From a checkpoint of a small multi-label image tagger.
Model: 32-pixel images, arch swin, norm layernorm, patch size [2, 2], widths [80, 160, 320].
Training: normuon at rate 0.013, 12000 steps, batches of 64.
Data: trained on analogue clock faces, 195000 training examples, 3.9 epochs.
Rows from block 4, named by matrix and row number. Rows with one number belong to one neuron. Each number is 500 + 40 x the weight over its row's rms, rounded and kept within 0 to 999. All counts start at 0. Numbers have three digits each. After the name is the row's rms in percent of the matrix's.
# fc1: MLP up (model.blocks.4.mlp.fc1.weight, 640x160), inputs 0-159
# fc2: MLP down (model.blocks.4.mlp.fc2.weight, 160x640, transposed), outputs 0-159
fc1.531 102:501441448441485550543480472481490478498476587455509453475434440513481502573514484508495478461571620637584440522485494551539485515546482526501434543431498514473530547480549496483456529528513506445500516470501484442418495515539488558475530487447432501498464541531463517484513550545445576468520499514438524432515461469550525479482415458509488498510527447459489515457565500572486544512468489511535496511502515532450471543521522510496499531463576506463428454480546536507478486484568471
fc1.532 093:539491483513538507468558490462560598486434534466525466591489461557463555510487455589398500445579504499555481500420517500518512405523489548522485530564480470540538497478559435464437484496577553427473528511511465491508500551474406540461507462471508498480471473543521482511554545523438470535492498472487498493467498441534505554470499531533507540486494475466466496516454493565472582493585513475500512460488530522452577468493472502522521518458506431504547469561435480462459467505547530
fc1.533 093:508492434457501544476483465456445550523484496483524501522530526422430561481474608508533508466518568517457533576490416508504500526421472475540472540504530476553535455520500511476483476468481482459474503460449492475486504500456478475516504494522483537468523606490452465522535494577530488495543522468541489485501466521483584531512521480552585559473447482463477473550516467551392532458473529473519559513444470519529499609461506444534522549481526544547442481515595445457428555522469492
fc1.534 110:508514453525503542596514455396469468445473482453559475455547488452479522432486495560509555494436490477500522566515509554490416563483549502514463491565470504501527475442576480525444511463481469484541562496508487532433520471499509453471546470520544444556536449466549451493496546460550513532521512551473478570523535548514517569452573509540480467500494527485506437532520471553487469445447477505443509438539469511490476560468471519605533498508488486517390456497476579444489474525494496
fc1.535 097:547463558473527516458554445465463468550445505495468478462477514461457534490519474486522499499468497471515463496509531520478497517472495513460544545542440466525485475510544382511489528537562546506563511450476586501536542511565559468481551512531479527439430482463566538505524517485530526541481492436512457497503449582478508461446434445548551493481561519412594420527484469548546414494458541496510507509503498590479502520544502439473535545529456481448458467526584500550529499556444535
fc1.536 101:459443417558491515455451473430562524532474486503461568517480420502491512516512473501531452515503516523568579515487404513399505536566542520569490504534531471470440425496436553518523546392472461492574565517489499555480483547468523552512523487508500452501459528469473510496533498480467495454521557561491489460513531427469436483518441513458573543563523549531517474471502508543465450482550481509584454577482517493508532495516525492538546482434485508453537438477492506516444513461488509
fc1.537 109:458504547513474534476475457394528503500448503539467483467530477445528529573454508461487508534527462477512468461505492408494482464517485490502458533585434473469496538517463449540496497515499491498499479553554567522495509543436501487499528553495495423414485527498414508459496510566527531499592554514510565505596582496524521562479522465522474473496516486455519382448581558462517543458522539532498508506476547502481519527494461472498592538458503482529461551436487442550453541531559482
fc1.538 094:586462539546523510507477427492529549516424550452553454555558560519521458549577407499485489503439492479454509496486523495469529504405490519487484487466509442519492454558502438558463513501524466426536404483482545487472481478497456510534564528487486543527537546517507484540555508492566497453501525509527512438569528506464466487421495574476511499468453518490550533513506515520483469565539477458470488491554413486504468403541471560507522517514495505488551529501518539370535523465551481
fc1.539 113:483473463514492542504529545512434458506431451504504529507510477526493536511494527535533534476510469456514446530496544477487527505492452485474531500491475463495542572526511489441475524537452478515466451440507500448492407574478408457603498578495502478509520559446550609515517549421505521553479513536442502510442474458549478440560503544533500508500565462478484545529497479507441516514489489459428471416492579410576487455562492510519472480474539504519472511526466536523460591449581527
fc1.540 095:561503459469529476454533497538511417531519555466444544481445555505565538463598483508446523500480480528509464502501496522459494598514536489452427558492468512477501531520513470403516574451463518465461453472502534408451544461507494406536531492482494520453510499505521392544540569499484541513599538477542522507550553542458492467505469476495382464464472486519451480535486550481531483464507508545511516543483476495481464504491500537543515543515447514465441560515480474434575521505539490
fc1.541 092:514482511450464516537514406535516553500513438535510464458535548539482477525534573532445530462536546576509470479541514489462483562497460477501495442497455460518556505555506481467394506458522460507523478388496518448535527458542513564506498510472475478463501487510493540511442483432429466488493483500554471528497451394501497455564578483491441520507541543491578504538513528400495556472543538533520545499457462529575482475497519543587492502497507508478521498486507452495576542535567417
fc1.542 102:546484531455507464486513544514534473415538487531501512541501558472459503468519527450498497433514480506460539518516438501550518429493535558578504476488488526496571508566437485481468382512528542594544507431455562524489461538547552581490513487558505432495551522562542530457500491468448610471407520508512500543530476456554523458455476488459537471494459521485540511485470535468454493546555470488515504492469483454487485541529512485425545477527447520474598543422473516490472454467493508
fc1.543 101:449500453517460489525566482462559428489502575489570501501494442479473503546461460542489524496445510481484463548535445435503534477495484454524508543526546479561487504472482500512534478481419498501546504474453487514546550574481529573582449496510562498529417471468483474483551478513474497512490505543467480542559577485437443517497540469553536551541498474559433465488550553462499552524543529477440512456484457604452474557419523466531439490523476537514469505515574404492525470567535477
fc1.544 101:470459542545407547479494502498442492497574482585464569461496483485516535543510597517595459542567544471478514563560502471466482509476473431512510438487484525451502457451472477502479468562483493592464479499584506495471506454521581545486498517583520458481467499519479507458506472473562527475542532518518501526490501461571516568476513501523498591494517508510480495435483488501425428514443516489433479489442520496504489484470582477498457520566417530509479441467567480498567543513527469
fc1.545 087:512439555479432510515510528523529527454437504509512494542503520502471460450561506532475479491491495515490468469457557526485522475435527524488541444579450439454440551526518467469471470505421479515493559506514540498521480497552482488497452440507444439497527595550463433519561521468483506487506430487468555460584515492508430548554493501542503477501435464512523354487482530496575531543466511500472556451520559460497561543512525550462460481545476503527610518451504437490501512482581496
fc1.546 096:466517553512424425508541555540580483569494490558508459446487464469507481486534495495457466452509483572529502497578449448557500540434532556481501567494514570562609488505447483492499498496451498443465511451515394533459523482514498505509450509504531512540490515453453469477513439478505487463484511492427467510481507506464522523474553511471590554506527524475476591511493498537538501496486493498523574520491529469489385580546457455511504542557467547497503446505434427485445465485544533
fc1.547 102:514439487467477435591497491486491506533533490531576488504530498507515527397484484491453509541507459453546425484522477388539485503513539568491413523457483507508475534456513494522497457445481475533557546493463501545483458493569494473487534458488535573485508486546489499457545494476525518512523398538487491451509580505501510452619473397509559512494492536489554475457598485467474515533468452480444526547523550462539505478533520453509497529476433486538555485498498465509544509412544564
fc1.548 105:465473470574505584522557458495500548476432496480511459440573499494499495516570518461548451484452483474537485565507440516504533499461459555487552502468433484533493521532493494539524530514456472484477550491483576491495525499472486519503610534487488455524451526427482489496419467541481494464520544478481594499522507471499522600427540497457464535521461501534580419431537424515512493495530462485489509531434560447468507487525524448515456495467489503504593472596557465571486517499435501
fc1.549 090:484502556444555574513507449509505519465460445527423527555525481509461516529514486508552487502517552475528459497531520440507504528515496509568494518520483474471478475508534520462475556415465420439540544458478488474499487494451412495508513507464467497542535431471547507499527537507480525577600598565450461417442530544568506538555475545584492582455466514496450515496492529484554492469554508541500488514512471455562556497563496487523453514514541455510496482478465458392497456453553552
fc1.550 100:481425461531443511500493512553445482553566489416474448535505556495567487482543456524529459501513498488527434428468525477466523463564500468485434454556566502526425504507503486514519486480486506466478557518542543554499471489487501501393570438483457565563504461501475473515547490426496444476608514532568561521523487464444490486530460472449483468512472482459540474474524506475470458549511493526467479515488529561428521583511504499568469593500556465468494556538504471566526552479521450
fc2.531 071:480476526488491496483567561540466516494515487559525493446433474527471533435551421523584464566501414529522513480497529435375535444481516491456539458501452475522490511578495450508497537458467527558498536432517519439499554500435523413474437577496427547533466530492541471493560462452500463558511511415515493529556492511449490488509554460502539531504526533474510485518570509414497513524481513491483553537515499546540410505511501490485514497513528450469500553472479551425535497492458553
fc2.532 094:466451464469471493524487452542401453434475502557466513467443482463553547442508520479475452473475513495474570550535536499577526550503436479516500505482507464504482493437419464515530420503479483549503507489504500453545496428545549538550510547540571428528543522485463521473451494426537506532553501474553541532486545537520552478564468565490494505589479599469486521484511505507443463489512487501471537508540543525538491471498602491561429552451487532475522451429509480545560498511519429
fc2.533 069:585502479551445490593415511523502471542423481499514457461546445545536530549522584541482455518525529578488515429532497506457435519418505560509497497455568553547526469508521454498527519486568548487494409542505464545449525506495497521566560539469523516534474514446504526538507503519470513532561487469507492530498518423478506476533519496478440487491439486456486499482424492483466494401468502501507555459567468434460480418539523448525465476494546555541579472507554514494508563477494471
fc2.534 118:511539512521472536460502455501478451460490484580532459511546489503494492453522526501465547494523459456499498451508465483455590516467387506526520517536411490453495507453540527535465501532463525514571474552493504514442452536492427541530467451534534521539489507508515446488456564497500494506539482537530448521432544462518416493522507595507440448488520548488502527437463480522549431556502502584475494517539507593506470430496478518509550504506471567453478504442512438429548566497381528
fc2.535 098:471497440523543526532546529552546507485496531456482505497475522461489477530496519486491455565533521506592532537517544511446421518500540412493532486479521448468573447460526559515523543569461457518526465406530490488501491436443496472596530490509511547510526497461471534524448460460515491512500489506427553461525586418497474553542539528505487552529399516499435492470483462480547518517455505480531495521481538478495525501450499477496447422423623495519534515537457501539436500535552421
fc2.536 111:491549547482530529461566543506526452481483495502518379469525506489478491478456538540533558485477471507497461561486555516533421512444444492434504532473491488523574545489550436545482443482426563443536502488521506504500568514509504595475494515454486433506529391521561515503394555458478453499497444503471501517499411546496489530530462517474487456491569453496529503539462571459540503554470482460458599481527525577504503501476443555484458493508492465506514509529563548515499495568487506
fc2.537 099:488442504548479514546468538498539465558453480511485467481495515403484529519549508453510520440507519514427495523548517479533562515449499485509523456567519412478523486501445539507426525627455468510493466539554507541476527460420406480492480539503523555482431409489518485526501518546487529480478478500501507525482498524476480602509530559518429580539504507515533495426545544460549550474490585509464484557493455507487474485559397504541515479494491523456476552480410481532483524497463535
fc2.538 100:408528574414525484433527528481452546465550489558446535483455436550504482506501491504479465449451515533530484480474531501485462499515419490523507469490478464496471499513513580518592510543511486555527575547522474448494572548517554507496456491516477540463521498447514495480484485476550524440563453495526576430499413448466470568545474445508512485463501514512469504506551567576518555454452492497468494470510549588456566488463485488454453540566491546532519474444472426502540523503450553
fc2.539 128:572437525518526474533525519547523515541550457470456501457449546544429558500515457487535505484579530562476505485529398470535493513542541495452495499440527521497460495478479458489545522484493468513479508478545484574515536446518522490504513421531486505510416530499473383439513537582482492453553466465523538524484521567417498507504413502458482489508542485478507534420590536427541539508481500546464520485487502553424490518451489491561496514499540459511449451564459557452526440478444535
fc2.540 108:459513516539494519543478499446446518450458462516481410505489487473417441506459507515500481472494476512505542504562546521536543447521456541587540427576514551482465498489514515472529424579500484547489570455419488448516444562495516525536509466514533534490524531535507553446577480535423507515454484480555437492467514558522516470469521444520506545428458513486495602472571484573476495504577512485436504490511525410482507537433499505547496469485512471563509441600502522503475471524496509
fc2.541 099:453592475499511527476482549445582546503474518539487518507510490495502533470484413495521435531500484526510486523509488549576521487479524617558487429431474512503498443559426527538537502480411499544509547516539512503471473525565481534440460436553509460529585481516462450482541498536560487509492480461527521500483466527487492523512539429546488546489453496444502475491451473662521486535485526521553461510490523476491500505504477443478481536487401464517446521494498514449439436509501572
fc2.542 102:542520487585549460456519509466453500477551533481578537419577516557509478543473522526496519496487480469504459457422487522483439560486534499477488567525544567447509516484509500546524523470487519460485475505616418483541475540496414463511621489463516515505463532523426434452558483487544445528487448530520478460525455439481509513517551523478437571468513533445540490472476505530537478407483469478531465490543507551475437486499482475491457519511525533532440478484499457560521492459567563
fc2.543 116:469518520514460497433515512442459491530551522502488556421473530444441488476497450535493433472514512571566545461575509571476520516501593509441536525502424525446476499507496472556493479534509511581526483494534496587519427515505432469520489493500523494511515575492490570507584491476493443510492499480522445524468470413467483602466586547477469532472482531450577541597472521395513508472517487461514500527455456527464500436489513574505519448494486480522477538490452525511458514506478515
fc2.544 124:435554513405597496518513494456499527479431562470510456490532508513479500453471423435454460405454516481476477526495545569516554497513525536528503464570518458508497434497473548467495522461531511474509485547410447502547555566521508536502522454476473579507504456463508495545539539486467491531534477535554506480498501519474525469501448462499509455442461507410519476492513482577491530456558556455508514458559502518483571576505432542554538484450521443591495484503447491464478488479538586
fc2.545 095:493524487478505482480475459555400509489526536509505499542485466499524457469469475531479501435578477570477541430491491522513494492467480528549396494512512494534484494574475541488498500565463443405542491567428520499468474517556496550514544531528507523510459543528491498478544499515524514446417522562469501508448417476604534495494516459532489462532559542548510561452516463525479491470559518503599479508500454526537452481557390443439486496467480495462515514529487419527535538575431499
fc2.546 086:485476477439572544409510436520446511498535528527563397563550560534471498402571489561471510458539484542510573471488549497488511478512537501549490471463494487551468526554536486437549462498565450524474464496497632464550483541527445562535501483518438472476496578555476440569464451457561508467507563472547499489527472471555480484524520545441500442499515506507476509536434491508550442487519489482503457508497467533496489464479503464546471479533478495487455563482562472557496526464517487
fc2.547 107:507479526498487531472585450582553551503485535560416520571507479486447552517442505505485484491444478527506571476486476520497436556436482507464435411519497443524520470533536495391496511468503487460475454481545545476463503534461516487576576574465484464537494472530489457418492452596527491559504549471451478541516457567580483476542536539508514482532492523519461535553552476482478486519500521477535551492433505555483457498468531532553472545481493511538462570437476464417485468496489501
fc2.548 113:508461472508502524515570436469522496576477435471476431490512536520463488567526492478598529439467518474457491492463513475519454512481528474502507487524482505520469530471465528507524567514447559483475487477473501483563473481524443462466473491446563447473524458608529431519501566554533534504511423432495488457480553459444499515493456466494455478541530543489505499537474539448522526547561487540441559533494532461438513544530425571492483496572506571471500425484395422559489573497516534
fc2.549 106:480501503520498421436485531537565477542536613540546492525495551507557498455505526517457485562534536518455497594566506559517494461450533454493498489483432454484464547489510454442529458572485539414545487510518497485505499401507545501510446550425525551424512498515498464497551485477529531427525468431521516507530540492458500473474450455532442391548451454574564551503513499482469473510474481537477554457483513489461489509462569470479475509534451497460522539521570529543519558523505516
fc2.550 097:471536492506487421541441469456444518494471524495473511516504487567469530540449522495437511470597499512514496567540482514490481495520550542536514510537498416467536505556578503449488586467492461467502513436422450469464487499493428452570481516491477428495486475506527465473511439494481560473474518501528480488568518600570475447498521472472480486518556451479445513541511500498524569465567540514438543461477525440583561504491477464424549497493526487525533480440533599440453501491488572